python train.py --model="self-supervised image encoder" --horizontal_flip=true --lr=0.0046
Rows from block 9, named by matrix and row number. Each number is 128 + 32 x the weight over its row's rms, rounded and kept within 0 to 255. All counts start at 0. Numbers have three digits each. After the name is the row's rms in percent of the matrix's.
# c3: 3x3 conv (model.blocks.9.c3.weight, 256x256x3x3), inputs 196-202, a 3x3 kernel for each
c3.207 093:094093085081114151103136130101103121180150115113120126134116117121150136095126115155109191124132129084131102126142147140136132173126172134161141106099109096134151115159152115145122075197103
c3.208 113:145126167115128098167100121083131150152197133098115144115151149118136079054158174106125164156144175146088169188124182136112164088124095121109180120136107109120149158124107108161087075103195
c3.209 084:100086102075076101147118109120152142059115149111126110092090154096148090097147071142143128171114152144158065103186136027126166141115137085201126116126156130141113094117095122112130154174130
c3.210 099:111119159148130073127118156175069116111081068120141136100173117094123096116145099083152158121159165126099151114139093099144143163042132150087141162104129136155104148112120085127141094135106
c3.211 098:149144121154135181119123108118096085106154025126120071151128115137155132116082072123113149068127114114184106115162129138124080140128149147109033169138134135155220196178101107121086144128130
c3.212 103:107100130109163120127134105137167207216114083076110150158109155121137107067119122192134152141080163104153128087188160249144101086094102115031044113121151165106106164089125123089120131162158
c3.213 094:127157098161106169111161054146155127135133101143126162101106117097078136114094112153119118151148121141100133134127139069191190045139140098066070091093109118086097130098083119157124135141165
c3.214 106:115122163085143174144143140116168190138092152168176120129165093127149160131098122155084157090100107097155140112113131181116116106112146191094132092172159154094145067215190146043127148155140
c3.215 100:102139126113134136126178122177096055135137087118131112174124118135122051126118100108112133108094136100105132134083161143108052077139090151107159108165083131140099108178108130111166115139190
c3.216 100:147128149129106096159114151119111124139100115138163124115140119159158145141100146094134074144156078113044108164120102116110133124172149161161130162181059159115163079092089160155148129127085
c3.217 087:116138144109132118131089099079139166120123194142093156133093085112076139096093152152129094113063150099117137130168090143125165132137135080121112114124085132060044141189127098146141139114158
c3.218 104:098124136072124106143144110125105106068217205090142120118139103093090127082111094102159147179116117106109172093151153159158178123170182075158106176128132126098178080131089119160139097116095
c3.219 097:143164165045100179138104147101167142150121143140146156134137150152137169179147202107154154131135117112103153111172090108092135134103182135089104144147133146113147166159118126156130185148144
c3.220 107:100145166164161091130118134100102028123203179129081064109138062116122161164084161216131112168131106103087096104123125130097095104114120194085114128115119099127130144110128128123045158046135
c3.221 090:102114128120158064163171115111056125126114147127099103129115174150105093135134166124180139150105172088118079109127099120120113163110149112147078092101085124113106135158098136169094157086137
c3.222 100:087078134150140068158076091116168141147114131131038075122083204093171146135099134097211135140153134109139094151156109182156121114096098101091142109110096102138165111108168095102141093140144
c3.223 104:152095156122130134113124104164168103126135139124110079096094101080126140165146136083123167134131134085119163087053119110188120145137138149143127111144131070147125128127153148065102150158132
c3.224 104:159141120135119119111109145123123082117116154103167187082139106152115121100169167097088105099099109175125157109102141148080068126113158098082145056154108112110149099107153059121090106107089
c3.225 108:170114167145072196095134135094130105056170101168031098118098119117131135193134136165108141140055162103175164060177077102144190130004141154142168148136163089117155086105140119123095119150125
c3.226 100:159122157137096121120116091082096139101104125138075086162175100083164096138167121188195135161104098121106132134128089108095185124132124174142159140105106054179086154159176151146145128078143
c3.227 101:140126175162127090148141097074112075148123135119111129088141080147145132119158121125134119136125097138140126140074135136109123123215142089106120131114065136133161109120118157139107093101146
c3.228 098:149135155082182168109178145199125149108138184188117128109145101126129102087180116113127081087112109106186139128146157172143160120191133123121090069113127130205162084084176192145143110125126
c3.229 104:096141135089135139128145112134096217130165119150092103203142129148154116108113154159159184091139123119138114113176129165117128138158162127120129171127095117124117107159122115136116172155086
c3.230 107:128111133124130126140149123094149070120173144147184140112088077102139161165165111134093086114127122108148156146100119123153136214108041201076038117134118113091150127125072116163114158070102
c3.231 101:088113132153072079120081124098089088086078115115159168105109125142153124180148079121102104127059123117159108140119145102094152112095144089144127128179121179178073160147092135098158150055066
c3.232 105:078190129141090158105072150120065107097124109140178126160090101106156178142120153155132129207133126097113094170056192188093190169135150115104070140137144134141131138146084177163071202120191
c3.233 104:097080237129117135133106079165166076136128117127131087126160095101119140157127136127144143129127140156155162146120156173126166102043111106114098089110165147196114121203126189137116109133095
c3.234 097:144150170128109129136160143160098061116126155099142119094090166098129067114137120097202136046156146079148141153167135097118088208149122087121141108145124084198157094126117127169124165136164
c3.235 113:092178118122134145087152127088052150044207147086115114132131078154097158139100121145125137157090077119084130149141113097172150169135135103093123155071128118240121071123141165137132114141148
c3.236 100:086133067149132113090154125110117105079063144147117094178133083129086111197176117104138134075111134163109105131190169173146146125215118103091145101133094079117129129087113131113149092104193
c3.237 094:185177152098108093133103107099159158089054118069111124104150132064124194074143166131158120145150172142112088122125092100103165127134127189159141128155147143126105092098174179149125145121140
c3.238 106:099080123155162095120176145157159068138207193118122156093158142145155154123138117116141120097139082148119107136186142099082188156134145126135207139134089138137111139110123091117099162140097
c3.239 108:113145173133095157154114101089179107144199139116135068146200106117125160122172127174147148083050139136119173131165151075115131117077117142130121169185108141116186111094112147119103102107137
c3.240 110:125082117105098090135095148136089111124108091126185163135151135119094124143146118124144099136176106138162181105100182135135106116117107149135142117142129106115148073096091071164142115145112
c3.241 095:154113153138155206112140120116121123127205182127146130124148132108124133165112147172174150130154104111120109086165135163122152100211122118098096069128147081089113161130126202065127170139206
c3.242 100:149093111197125122081136137116092136111133158155129079123137095173103161084211128119088172184091140158168102109147118153127163162198120075113104117136109104167155175107172140139084113137089
c3.243 107:111119032070150145136113086128106060119094093114098100066135162142154102107132137142129155084113107141142099120150160167131171099179174153069147089110068141066139114116097106090133131110159
c3.244 098:095150097101129120082120130121083131201102119146150131105144104132140135177164049111144086124177128146177154117112138158118080059211105165189092136110139111204092112091089168143159171123151
c3.245 096:101087168183139153079085131134113064120080196068172174130124139124168102166158134183106133101091132091097117075118121176101016138214119144120078128165142093116082090085086144140138127157090
c3.246 097:162121136144124139118153145121141149148108165135105113130075165065134140122166123143101116178120125169165124163156102074146170121115155142128173156133168127150137113143099093145183145101157
c3.247 102:113087080122151148092160168137164152079151130067110182143166151123131069116128186145148104120135127172099131078167171119123129085116108095041134106108129128172133101084116124107155109152113
c3.248 092:163162107096098063132098128142089137151072099097065142112109127101255116111114111110124111137233107146055105149083129136151141100107139108099105126099097097130103072165138172147142153125129
c3.249 102:145116131117101136151178142137118125110115078148136144154128146216165071101205111129134178153166132069114154109086128101147138106072139151100125101131076126129148121174147108119104112107156
c3.250 102:174171120138126170126118133119169105088080156105167160125132080124110125111074179119063090149104151141136129097086104107129119160084120138077092184125060173118126117099159116135085179171170